Weights of a small self-supervised image encoder.
Model: 4.56M parameters, patch size [2, 2].
Data: trained on drawn small creatures on textured ground, 101725 training examples, 6.9 epochs.
Rows from block 9 of a small self-supervised image encoder, named by matrix and row number. Rows with one number belong to one neuron. Each number is 128 + 32 x the weight over its row's rms, rounded and kept within 0 to 255. All counts start at 0. Numbers have three digits each.
After each neuron's rows are labels from the 100 images, of 14976, where the neuron reaches its highest value: "responds to" is what is common among them. Only what is clearly more common there than usual is listed. The data: drawn small creatures on textured ground.
# fc1: MLP up (model.blocks.9.mlp.fc1.weight, 1024x256), inputs 128-255
# fc2: MLP down (model.blocks.9.mlp.fc2.weight, 256x1024, transposed), outputs 128-255

fc1.334:128128128128093128128128074169128128128235128128128092083128020128128128128128068128128202128128235100172128128128084128128128128128128101128128128128128128128128128207128128154128128128128055128128128128128128128128128128128128128128128128128128128128148128046128128128201128150128128018128128128179128128128128128079128085128128110128128128128128128128128128128128128128128128128128
fc2.334:128128218204128128054128128128139128128128128128115128128128061128128060128128128128107128128167128065128128128090160128128128069128128128096128128100128128128131128128113128015128128128128128128065103128128173128128157128128128240096128128128128157088226128128128128128128128128164157128128133255128128128128128128128128128128157128128128128208204128128128128128128128128128128128128
responds to: starfish

fc1.453:081128128128128103128128128216050127128128128125128105128055128128120128109128197128128128128128128128051199044040128128090190129128128128128128165128128128086136128105066128128128128128128094175128128128128128182128112161128187128212128128128128042128128128176128209128128128128128128128128157128128196128128128128183128128128128094199128128128128128128046128128129128128064128128128
fc2.453:128128131019128128197166128128078128128061086128128128128128182128128128077128128128128128128128175192128148128128128128128128128128128190128120128128128128128128128128128128086128128128153128112166111128128128053128199128128128128205128128128145005054128070128160128128128128128128128128128128128103128128128128128128128128194128128128128088197088128128128128210128128128128128128128
responds to: dragonfly

fc1.596:066137128199128128128110128128128128128128128138128128128128128128128128074128128128234128128206128128137169160128128154128221128128128128165128128128128066128128128128128081128128128128128128128128128128128128137128128128141045151128128042053128128211128159128128128128080128014000128128128128051128121128208044128128128128114153128128128128132086135128065128128128128030128128128223
fc2.596:128128128128128128093216128128128128128142128128128128128128128128212128113128128128128128128128104187128128128174074128128128128077128128128128166137128220199128104083065032128128128128128128156128128128128171176128156128128128128128128128056128128128128098128139167128128128128128128156128030150016128128128128128128128075128128128125128100198065128128128128169128113183077168128069
responds to: jellyfish

fc1.643:128057128128128128128128155128128128054128128128114128128074128128128128128128128118128128114128188128128128128175128128128128128128128212128128128128128128025128128083170128162128110128128128200128128128128140128128128128128128128128147128128128128128128052200128128097128128128128041128133128128128128043128128128164128128080128102128128128128128128128128128077179128204103214128128
fc2.643:150128128155128144128128033253128094162154100128128128128128128128128128128128128128128128129128156085128128128128128128128128128071128128128128128165050128128190060128064128128128167128128128128133128203128128128175187128067128200128082128128128128063128128056253163233128128128128065128088220128060078128051128128164145128128128128128096128087128128128199128162128128128160157128128
responds to: snake

fc1.228:128128128128043128209049128144128073128128128070128128181128128128128185128128128128092128047128092128128056124128128080128128128033128105128111128017128179128128128131128107058128128128128128189128128221149128190128128128168057128220155154209129128128128128178128128128128240104128128055128128128128092128058128128128128108128128128128128128128139152128128208128128128128128190195147
fc2.228:128156128128128144128199098128128207128164128141128128128128128128128128128128094128128128090128199075128128128044128077208128121128178128097128128128128128128128128051128128128128162128063171128128128128128205128019128194181128128128184128128128128114128128182128106128128128102128162128128128128062128128206128128128128128128180128078128199120085075128128128128128128185128128190128
responds to: plain; dragonfly; colour: white

fc1.172:128128128128128128128128128174093128102128128128128099128128128077074128128128128086128128170128128183128128128128235128128128087128128196128192128128128128128128128128128069128128200122234128128128128128106128128128128128128160128126124060128134152128128172128128128128157128128128128128208128128128128150128128128128202210128066000128128128128128128128128128128128128128128128128128
fc2.172:128138128128128083128128145166128128128094128128062062021128128128128075058128128128128128128026128128128128128128098146128038128105128092128034128128160128078128128128128077117128128186033128128128128128174128135128128128092128128128208128128152128128128128230128128128128172128140128128128128124128128128102128128128128128222128128128060203128128193128128126092128128199128128128128
responds to: turtle

fc1.659:128128128128131098128143128128027128099128128128043128128128128128128128128233128128128128128128128132128128128128128110128147128128128058128128128128128022128128024128128173128128128128128128128003128128128183128128128128128128128209177161128128128128203128128128128145128128134128128128200244128079128128128153128128128128128128128087196128102128128149128128128208128128025128034128
fc2.659:128128128128146128128128128141128065217128128128128128128128128128021128128208128128128133128067128048128043128062128128201128128128128187128084128128128128088005128128128128128128074128128051128128128128128128128128128128128122128060153128128128011128128128158185128128128128128128164128148128128128128226128128131128177128128128128128132128128128128128225128128128128128128196128170
responds to: beetle

fc1.617:128071128128128184117128128128073135128128128128128128157114128128128128128128128128128128128128128128128073069165152128145128128128187128072111128128128128128128164128000128128198089127128128128047128128128128128199128128128128138109128128128128128128212153128224128128128128128128197128159114128128128128128152209128128218119128128128128128128128128128128128128181213128194128128128
fc2.617:131128200128128128098128128128192128128128128128064128128128128128104128128128128128084128164128128128128128124128128128050128146128079128062231128128128218128128128128128081184128128181128128128128128128128128128082128128128128188217128008128128234128083065166128128098058128128128095128128128128130128128128128012128159133128128128128128128128128128128128128128128128128154126128161
responds to: large; snail; fish

fc1.27:083128128128128128161128128196128184207117128128128128130092113128128110128128128128121128128103128128128058128128128128128128132128128128113128128128128153128150128174128128128128118174128137128072128128128060128128191128074128128128128128128156128128128035068159128113111128083128148128128128128128128128128128128096128128128168128128128072128128123128128133128128128128128155128255
fc2.27:128076128047128128128128128024128118157187128128128159041128128175128197128128128128128059111128128128128128128128078128128087128099128128128128128128128097128128128128128128239128048128175192128128128128063128081128128128172128128128128159229128128143149128204128128128092052171157128178207128091128083134128128128128128065122128128128128123128128071128128128128128062128208128128128
responds to: jellyfish; spider; black

fc1.325:128173128128128199128128128137128128128128128128128128128128128128128206128128128128128068128128128086128128128128128128128128128028128122113128128076128128200128178128128070181128128128128128128128085128053128128128146071128128080128211090128128128063089128128128128128128128133128092128128128128128181190041128128128172128128128059057128190046159128038128128128128128176147209128128
fc2.325:128128221128199128149165139128128128128179128128128128128128083179128128128128184040128128128165142128128104128128128128128128128149128128128128053128128037128180128128128128128131128128128128128177128128106128128191128128128145128043204128128091128128126072128128084069089128196128128128111064155128128128128128190128217128128128054128128136100128162128128078128128051128128177157158
responds to: turtle; white

fc1.497:128128128128132128128128187128128128165144128187128108128117128168128128128128128132128128128128255079128151128128128128128128186128128128069128128128128128128128104128034128128128128128224128128128128128154079128170128255128128128128128040128128165128161128128221128074128128128160044128086121128128155128093037128128128128128132128128128128128128128058128128128072128065128128128128
fc2.497:182128128128128111027128128128128124144128052128175128128128043128128128128229128083128128128128128186128186128128203128128128128128107128128182128128128128128247128128128128192241128128128128128128193128128154128128123128128206128128128108128128128128156128128128128128128128212128128079128128128128235128128128192124128128128128128238065128128128128128166128128167128128131128128073
responds to: spider

fc1.9:128128128128128128128128128098156128128128099128128163128128128179211128128151128128128128055128128128063162128128128128082128128128128128128128128128128131128128128136128192128128128128128128128128148128132072164185128128128161128138134128128097128128132128194128086128061176128131128128233128128128084128187128128039128128128128128128128128128181128135128128181128128128128225128045
fc2.9:128128128128164128128128201094099128128128128128155128128065128055128128128128128106128128221128128128128176128128128128184128130128081128128128128128128189128128095128200128185128128128032128128067128128170045128179128116128128128128201156128128128128128128128128052128128010128128128128128197128128128128163128042128128128128128193128128128128128214128128170128128128128147128128128
responds to: beetle

fc1.434:128104128104154128128128128128065132128193181128128188092128128149061128128070128128128128128128128179128128128000128128128128128128148128108128128128091128128128128128128128128128128128128185128159128236128128128128128174240128128128128111137128128128128128125128128119128128128128128193128128128128128128128017136070128128014189199128128128084196082128240128128128128146128154128178
fc2.434:128142039113128128128128082128128128128128156128128128201128128128092128128128128128128128128128177128143128128128128128124111128128128128128111128128128128222128128128128255128072128135128128128128128128128128128050041128189128026128128128235128085128128178128128128128128128128102128128128128169037128128128041128094128128229128038128083128128128119128128128128126128128128128128128
responds to: large; fish; snail

fc1.716:128128171128128128128128029128128128128128128128128128128128128128128128128216128201031174128128166128009128128128142156128128132160128128128104128128128122111171128128128128075195117128128128128128167199128149165128070174128220188194128128128096128168128128128128128128128098128084021128128179197128180128128128128111068128169128128128128116068201216128128128128128128062128128128128
fc2.716:128128079128128128128128128128128128128173128128128128225128128128099128128128097128035128128128128067128128128128128128075158128128128181128128183128128244128128128188173128179128128133053128128024228128128128128128128048128128163202128128128075128128128128068128128128128136255128128128128128128106121128146128128099082128128128056128128128170128184203128064128154130162128128128215
responds to: snail; jellyfish

fc1.229:128128128128128202128107128101128128168128128187128128128092136079128128128219128128128128128038128162128128128128102128128127196128128128128128128128128128158145107178128128070174128128128128128128128128144187128128208128128128128128128183128046128128128128128128037128128168159128128102128099128103111127069255128128128128128128041034128128128115222128128171128128190079128128128036
fc2.229:128128128128128128128119128084169128063128128128128128128092128128154128101234128128206067200178128121128128177128128055128128128100128120128128128128040128128128100128183128128128128128128128128128128060083161128128194128128117128128128128128128078128128143128198065128128128128128128128128128128151128145128128128128128128090128092050128180128190128128109183203177128128000128128128
responds to: caterpillar; spider

fc1.409:092128128154128128128116128128128128156128096128128074128128128128128128073128064123128128128058128128161128128128128128128151128128128128128219038017227034128128128128094051186128128084011128128128107128175165128128128128128128128128128089097020219128128149056128128128128128128128128128181128128110128036132128128128128125128128200128128128128054142128128128181128183128128153128128
fc2.409:128143128058054128128128215128074095128180128151128128219128128164128128128128128128128128128128128128128145128128128128128128143128058128128128128100069128128128128128128064208128179161128128150128128130128128128128128128113128128128128083128128128128128128128191147128128128128128128128119149128140237128128128050128128128128136128132128128128128128128128128086128128128147128128128
responds to: butterfly; fish

fc1.304:128128128128128128128125128128128128128128148128227138128159128167128128128128146128128128128128128128186128064128128129190128071128029128109068128128205095033128182128128128168128067164076128092128128128128128128128128128128058128199041128128128159128128128128128128128133128128128128128128099128128128255211128128128128128056128083128128088128128128128128128128128128014066128057128
fc2.304:128128128114128128128190128128128128089128128128128128128128128116128128128170128128157165045128128128185180128114104147128185128128071128128089038128132128128128251084128128124128128128128094185128128096228128073243128128189069128128128128075128168046128128128128128128128128201128128128169180128128128074128121128128128128128128128128128128133128228128208128128060128128128128128128
responds to: starfish; dragonfly

fc1.268:145128128128084128128164128199174128128128128128097184128165128128129071128141128128094128117191128128128128128128128128128128155105128128076168119128128088128231128107128057035128128150128128128128128128128202073128128128128044128128128128128128128128128128128128121128128128128128128117069164128128128073128069128128128182128128128128128128105128128202076128076165128128220128128128
fc2.268:197128128037128128128018166128111128128128128069111128128065128177128128128128128128115128128128128128128128128128128128128128145128128128023082128128128128128181128128132128128128128123000128055128198128128213128128128128128128128128128120128128128128128128128128128066128128128089128128128070128128210145128128128128128135128128187128128128128128128128128004128046182069066128073128
responds to: large

fc1.236:186128128128128159128128128035110128132128128167205152050171128219128064128128128137128128128128128128032096128128128209128128194128129128119128128128093128128096128125115128128128167128128128128128128151128128128175128110128060128165128128254128128128216128128128128128128128128128128128040050128128128128209128128128128064128128128128179128128128153128128128128128128128085128100136
fc2.236:128101084128177092128128151056036128169128000128128092128128128128128128128179128128128128128128128128128128088082128128192128128128137128083128128128128128128128128128128128128109128128128128128128128128128068128128188128128179128128128128128119128128077128128107128128085128079128128128204128096046103047128128128128128128128128128128043255144123128128128128044128128128076128128048
responds to: caterpillar

fc1.8:128128075128128191128128128128071128097128128128109128128128128128128150146138128054050121128128128128128128174128054128129128055128128128128128128128128128128128128128061128128128128128128128128128128128175128128128128128128128128171128128128128147111128128128128128128128128128128128128128128128015128194128030128128205128128128021222206128128128128128062128128128128128128019016128
fc2.8:128128128086128128128025128128128128064128128128128128144128128128128128128185213221128128107128128128128128233128200128128128128128128128128128128211226128067128128128128125128128128104128128073128128098128183073128128128128128128085128128140128128182128194128128128212128128029128128128066128128128202128131128128128128128027128128128128128029128025128128084128128128128128141128128
responds to: plain; jellyfish; white

fc1.488:083128176128128128114128128128128128128128128040091128067085128248128128128128128128128128128128128128030128128181097128128128128128128128128113128170128128088128128152128176128128157128205207128128128062128128128128128128128128128128033053128128128170128128128145042128067128128128098128128107128128128128128174171128128143125167128128128038042128128168113128128150128128128128128128
fc2.488:128128150128128128128169128128033128128128128128117128128128128128128128128128128128128209157128128128128128128128128128128128128160128128128125128128128128128128091092128128128128128128048128000128128099096193044128100128128128085108128175128128038128128128128179128128128128128128128128128065128128076128233128128128128128128128128128128128128034128128128128128099128128026039128128
responds to: dragonfly

fc1.106:169171128128128128128128128128128128033128128128080128128128133128128128070134128128128051106128128050177128190128159068128128128128128128128128128134128128086128128128061227071117128128128051082229228146156128065128096128128124233128128128173128128128128094128128128128128128128128188032128128128128128110111128128128189128128052128128097128128046065128128128147116128128128128128128
fc2.106:128128141254155128128128128128128128128128128132180128128128078128128191141128128128128128159128128079123194217089128128163128128104128128128128184128170214187128128224128106128172128128095128128128128128128200128128196128128128064128128128128128185128128181128128128044128128128128138128128128128128128171128128219128128128046128128128128128128116128151091152092133128225098060128128
responds to: starfish

fc1.680:212128128128128128185128128128173128128128128128128128128128212164128156128128139128093128128095128128128128128128009128128128073128096056128128128128128151109171128128128128128128016112112128128128128104128087128128128128128128128128128018128128128128128118192128128128039128128128128129233128128128141128128128128000174112075128164128185128128128052128128149128128092128128128128128
fc2.680:028128128150168128128128115128128128128175128128128128128128085023128123203128128063166128128071128128109010128220128128128128128255128128128182177128128119128128128133108128167128128131128128128195128128128128128026170128128128128255128128128128128128128128128128128128128191128128128128151128128188128179128128128005128135128128066128128128128128128128128110128128128128128128128011
responds to: snake; caterpillar

fc1.256:128128018128128128128128188128128202128201128128128128128128143128128173128128128128101128197104109128128128031128128128128128128077128128128128077128128128128046128128128128128111128174177217128128072128128128128128128183207128087128128154128128032128128128128128128128128128128128128128128128128128128128104128128128128128128128128128039128187209128205055128128128128128128128128225
fc2.256:139128128183128197128128053172128128128128128128128128128128080059128128128128128128128186128128128128128128128177083128066128128136128128128162128210128128196128128143128128128032128094155167084027057128191128128128128084128128128128128128128128073174128128128128128128128128128128128161225128128080128128128128187162128128128128126128171225128093128128128128128128128128128205128204
responds to: butterfly

fc1.34:128128098128128171128128128194128128128128128162128128128128128141128128128128204128128128128128128128128128128128128212128128128128128128050128128152085128128128128128128128081128128128124200128085128145138017128045128184188128128128128209128158128128128128128163128122100128128161128128125152128081128186128128128185220128128128128128199112128128128128128128128128128128128128128128
fc2.34:128128128128128128128128128128199170128083148128128128136128128128128128128128209128092152255128128211125128128128128233128128128055128128128144128128128128128128128128186128128152128188128157167128128062152080092128128128128128128128128128128061128157067128128128128128128128128120128029112128224128128119128128128128116128128128128128128174128128050128128128128128128118120128086203
responds to: starfish; white

fc1.660:045128028176144242128128128078128101128128128178094149128128146125121128128128120128128128128230128199202128157128128128170228128068128053128128128128134128128128128255090128174128140128123128128136128220128128128128128067128128128128128128128128183128128128128128128226128128128128128128048128128083060128111161128112128084036052128128070128128096128128128128128128224128159128128199
fc2.660:128128145175128128128057128128128128128207117128128157091128128128128128128128128128081176128081078127226128198128128136128171128099128112128094157128130128128128128145128128055128128128128128128128128128128129128128128178128055128044128131191128097149128133128128128128119160128153128202085128128128128128128128128128128128128128082128128128112197197128128200128128032240128128075128
responds to: butterfly

fc1.698:128128128128128234080128097128111128141062128128128128128128128128128128098199124153185128141128127176128082128095128101128128101038128218128128128176133102099182128128158128128128128128128183059052128128128128128128128128086128198128128209128052128189128081128192144128128128128184128128220128128128057124128128118238128103128128128128041128128128128128120156128154128128085187070128
fc2.698:128128163228128128128128185128128072128128128128128128000124099128000184157159128160128128128128128091128128160040128139128128128128128056128166128128112215128128075128128071128075128128128128128128128165128128128160153128073128095128128128155128128195141238128128128085190128128128128128102114128128188128225128128128128128128070128048128176128139099128046128128128077128128128077128
responds to: turtle

fc1.484:128087163144026128128128116128128155128130128128128128128128128128255128128222102128106128128128128198128128128128128128128128128255128216128163128128128128208128128128128128128128128128128196128245142128128128095128128128128128128128128116128094128128128043128091128128128128128129128128128128157108128128128128128128128128128128160128094128128128128128128128137119128128073128183128
fc2.484:128128203128128128128107128128128128175128093128128128128122141128128147128113128128128027128128128187128128128156128128077128128000128128128128036128128128128128128128128128128128128128128128170128128158128129128217128128128128150128128128128128202128128128128128128070128128128157128128128128234128128252128128128128128144128128094128128099128128229165128128128128128128128128128128
responds to: jellyfish; crab

fc1.433:102128128128128159128128128128128152196128098153128128050128128128128061128128128131128128128128128128106128128251128128128128128128128128128128128128128078128174128128128128162128128174128132057172173198095128128062128038180128128128128128128128128164182128128128128038128128075128128128204128128128128128203128128128204081128128128170095128034128171196036128128128128071128128128128
fc2.433:128128187128128128128128128128128066040101017097098143128167128128128128128128128128128128108074128139199087128185077159128128128170128128128131128128128128128098128148193128128128128128128181128157128128128128172128128128128171128128128199128128128128128105128128171128176098128113128128128128128128128128128052047128128137128194128090193047128128128128155128065128128128128128175128
responds to: white; beetle

fc1.441:078144128128207210152128072128128099128128128128128128128128128128133255128128128190057128128128128128189173128128128061058164139128189128128061128128128128128098128128073128128213052128128128128128128128128128128128128128243128128128128128179128128128086128172128128128128128128222206128128176128128128128128188128128099128128167070128128111128202128128128128128180128128174128128128
fc2.441:104128128128128128128147073128128128128128128128128128065128128128128128128174128128128128128128128128128128128128128128128146128128128040128128151128128050231128128128180128128206128185128128128128106128199128071128128128128202128128128181128075197128109128128011128128128128128128128128128128128128128128128198128068128128067128171128136058128063128128075095128128128189128174061139
responds to: jellyfish

fc1.685:128047128128128128230128120128128128128128128128128128128128160074128108189128128041128128128113128128128102128075128128069128128128128128128128195128128128128128128128128128067128111128128128073128128065128128054171162128080128128128048128128128128128059128128128128106128128128054128111128198128203105128128178128128128116128186128128128128128128006128153128128221128128128128128128
fc2.685:128142128128196128128128128192128128189159213128151096128170066128128128128128128128128088042101128081122128128221064085128128128128128128152087128057128128128128188128060128128128122128128206128051128128128128116128015128128128128128157128128128128128128128128160128128128128128128058160131128224141064203086036143128128128183084128128128128166128128128128128128128128128128128128128
responds to: snail; beetle

fc1.686:128128128128157156128128128128128056128128128128056150128168128128080128128128128128128128128128128165128128251128128128128128194128128128141213128128128128098114128128128128183128128128128000071128128128128128128128065128128067054092128147128128100163108128128128184128128128128128128065047128060128128168236128128126193128099005128128128128128128128128128144128055128128073128128208
fc2.686:059128128128128128128128128128059128128128128148128128128060152128128128128188128128128128128128128128128128128128128128128135128128128128128215128128128128028128128075128128128128128090042128128128128128128128199128148128128171128128006117128128086239128128128111128128128128128163185149128000135128159128128173128064128128128128229128128128128128128128187192128128062151128128128128
responds to: dragonfly

fc1.213:128128128128128128128057128128128128128128128128128128128121102128128128128128128086128128128128019128128177019041120128128137128128141184128128087255128128128128128128000128128128079216015128072128105073128128128128216128161128128128195128128128128128128128128128128140128215128128128128115128128128128079054128128128069128128128128128128128128128128128149128126078128128013128128128
fc2.213:131184128244128128128128128128128128128128121193128128129128128069070184128128128128128128128128128128190128128128182175128128128054033128128128128128128195113128161128128128128128185128128128128128208128128170035154152128128128128090128075128128128128128168128128128128128128128127128099069128128128128128128128128128100128128128255128128128128128128128128128128132128128128156167128
responds to: turtle

fc1.746:128145172128139128128128128047128128128128128129128128128134128128077128128128128128128161115128254128128128094128128128039153128128128128128197140128128128181128128128188128161128128128202128128171178066128128128148128128128128128128128128145128128128175074174128128128122128128172128128055128128128128067128128128144073128128128122128000143128128128128128128128128144128157128025128
fc2.746:128195128138128088128221050134128128128149128070117128077152162128128128128079128120128128128136128078128128163146128128128128128092128109080128128172080128128128128128128107178128128128128128128101073128128128128050128143182128114128128128128128128000128128111118128128128100128128128128128128128128103070128117128128128128128079128165226128090140243128128128128128128132082170128128
responds to: snake

fc1.753:128232128128128128128045128165128050128212128128128128128108177090243138128128209217076128128128128128068128128128128128128128128128128128128127128128128128091103044128128128128128128128128128128194128128128128128157128128128128128128128128128128128128128128128128096128128128128134128143128128128128128128128128079128128144128128040173128128128204128128128128174128128128090128128128
fc2.753:128128128128128016088015128157128128080128034128128062128128128113111128097128128128128128060028128085055128128128128113080128175128173128128128128128207128128128128128128128128128128128128128128223128166108128092055128128128128128128212128159128128128128212065128128183128035128128128128128128128194018198176128128114172128059128128189128128128128037133128106128128155151128128128092
responds to: plain; spider; white

fc1.553:128128128097128128128128128128128128128162128213128188128117128128128187128128128128123104194128238128111128128128128152128128091090128170119128128083128128128063128255128184128128128128128125098128246128128128128128128128128128128128128086128075128128128128128078128128128128128109128128174128128167128128144178128128128160128043128066128128128236128103035128128043128128128128081128
fc2.553:128195128128115197128128170128002096128169080128182128128128198128155128151171128128128255128128128128128128128128045128128128128176163077228128037128135128128128202128128159128128165128128128176128128128128107128128128128128128128128128070128206048128108128128128128128128128128128128128128128128109111128128128242128128226128093128128128128045128128128128128128156030128128128128128
responds to: spider

fc1.240:128128128128128128128128102128077128128050128128128121128128128128083081037128104113128128212128128128128128178128128128128128128128128191176055128183112128214101128128128135128128152077070016128128124128128128208128110128128128128128128128084128128128128128128128128168163128128128128076128128128128128128128128128128128128128128128128072035040180162192099128128128128199128190176128
fc2.240:119128128171128099128128136128215128128128128128128128128128128213128133128128128128128072100217018128128186128192128128037128087128128128128113128190128128128128128177128128128152052206128128128039128128128128188128128128128182107128064128128128053087128128128202128089128128128128128084128128128081128240128128128128128090128128128128128159128181128128128087152128127128128128128128
responds to: beetle

fc1.648:128128128167128128128114116018128128056128128128128128128128128128128150142128186128128187048112087082128128128128186097128128128128171170128128128128078128023128128156128128128128128128128128128128128128142128128128144128128128128128147128154155128128235121128169067128128054128128128158128128128128128128080128072160086128128128078128160128128128128128128136128128128167128103053128
fc2.648:119249055128028182128128109195128128128128128128128128128128128208094128248128128128128128128128128128128128128079128128128128128079128128128128078101206206128128095128122151128162033128128182128128128128128128128128177128112128128179128128128128128076191128128139128128128128128128128128128128128162128190128043096128128128128128101128192176128128128128128128175128128157128128119128
responds to: beetle

fc1.193:128128128128128128128192128057128128128253128128165123103128128179128095128072215197128128128046079128128128128128184128038220128128153128080128188128128128128128128094128084128128128128128128049128128051128128128128128130166128128121128128128091151128128128128081128128128100128128128128128128128128128128089128130128176128128179128128128128120045128128128128028128128128128242128128
fc2.193:128193128128197128128128206128019125128099128128113128128128128150092128128077186128161128128143128128128128128128083128128192128128142128200128170128149128128128128128128128128219128128128220027125170198128128128128128128128128128079128128128128128128190114128128084255128128128128128128128128128118102128128128128128128128128128128128128124128128072128098128128128128191128128128153
responds to: dragonfly

fc1.331:128128128075034013128128128168128128166128128138128144128089080128128128128100128127168128128128128128128128128128128128128128034128128141128128128128128128128128141128128079132113128201038128128128128128153128128128128128128128022185169078128102128128128128128128102128128128128128128128128128128128128128128128128128038128128128179128032128128047128128128128128128078128074128128128
fc2.331:128128128143060128128128128128092128128128128128128148128128128171128128128128128057128128128128128128128128128128128128078128128163128128128183039128128128128128128089128128128178128128128128128128090187197128128128128128116128082128128128156169188128128128128184128120128202128128128128128128128105228128128128128128128128162128128128043128114008128128235160158128128128128213128128
responds to: butterfly

fc1.87:073128128128162128128128105128128128128128128163128073081115161128123178128066128128128155207189128128172128128128086128128128128128128128145203128219080128128128128188222096183128128128128128128128128128128128128128189128128127192239128128128128128218128104161064077047128128128128187128128128120128085106031070128000128128128156128047128128128102128128128128218128128128128128128128
fc2.87:128178128128128128128128182187128128128128128128128128128128128128101128128077116074128128128128128120068128128128128119128070128128128128128017128128185128128200128128153128128063187070128128128105128128187128039128192128128128128128104128119229184128128128128128128128128128128128153150128164128128128192128119128128128128128128128101128128128108128128148128128128061153128128128128
responds to: beetle; white

fc1.520:078128128194128188128128096129128149128079128121128115128046128128128128106128128128142103175029234136128128128128128128128128102128128068128128128128072128078128128128128128212128128128128095128076128128128128128128128128128128128112128032128128128128128128128128128243128128128128128128128128128128128128128159197128061128036128128056128088128188128128115128076128128128128128177128
fc2.520:128128098138198128128128161128128128070051128207128128128128128247226128128128128168128155128128128155128128137111234128128063128128128128128050128128128128155128128128152128095128128175128128128080128128128128128128029128128128149000222128209149128128178128128128128167128128128128128128138128128128151128198062029128128128128128108128128128128128128128218128128128128128077103128128
responds to: butterfly

fc1.76:128128128191128128128057128128128128128128108128128128103190128128038143128128128128128128128128128128061128128153128182128128128184101128128128128159087034128128128243128108128160128128128205183128128128128074128089227128128128128128090128128128092103128198223128128159128128128128128128128128128128128093057128128128128128128128128128093128150128128128128123128031128000077128128128
fc2.76:128128128198128128083128128128128156128116128036201127128044093128128128128128128128128073128045128171128128128128128128090128128128128128128147128026128181128128128128128128128095128128184000000128155128128128128190128108128128128128128080081128128204086128128128128128128128128135128128128128128128146128128128128128128018128128128034166128199128128128128178128128128128046128128128
responds to: dragonfly

fc1.626:128128128199148073128082128066099213040128063066128073090128128128157128139204128128128128128128076070128128170128123128199128128128179128077128048128128128128212128128128128072056128128128128128128071128128128128128128128088128061128128128128128128089128128082105128128128128119157128165162128128180123205128150128128184128128089128128128128128128128208128128128128128128064240046128
fc2.626:128070076094128128128128245144128128173128128128128034128128128128128038128128128128128128128128128128128128128128107128081128128128094128128128128128128156128162128128205128128128128104124128128080167071128128128021128128071128113128206128128128128128207078128128128128126128128088128128128128128128169128128090128128192128128159061128190174128128128128145128128156128128128128106128
responds to: white; turtle

fc1.708:128136128128128184128128132128128128128128128128128128097128128068128128033128128128195128158116051166195042128128108128128128128209128128123157128128060128159170128128128128174089158128128128128114128120128147072128123128165110128109203128128189128128128128128128128128014164128202128128090128130128043212128139128070128128176128128128128164109058176128128162128128128036128078068128
fc2.708:128208036108064101128128128039128128128128128128070083128088165128198128128080128128128143181104128166128128128128104128128128128128128128076128128113191128128096128128128220113128128045128128128136167114185128128128128128128088128128119128128128128128128128128128128128125128128128128197128128128128128168118128098128128128128128155128128072128128112128128173013128128128128128128128
responds to: butterfly; snail; spider

fc1.662:202128128128142232174128128169128124126128128128088128078128128055250128128128128115128128128128128128128128128097128128078091075128128128128167128128128222128128128128128001128128128128128128128128128128128128128164128128128128128128128144128128128128128111128134128226128128128128128128128128128170128128128128036128128128128128128128199128024128128082128128128128128128128128128128
fc2.662:128128100098128128128126049128079128128128128220128145128128128128128128128128065186180128128128128128220128064128128128128128128128128128128128102128128128098128128128128128191128144086128128180128226177128128128010128087128128128128128128044128128128128128128128128128128128128128149128128099128128128128128122128082194128215136128153128128056128128128181129081128128111128128128128
responds to: spider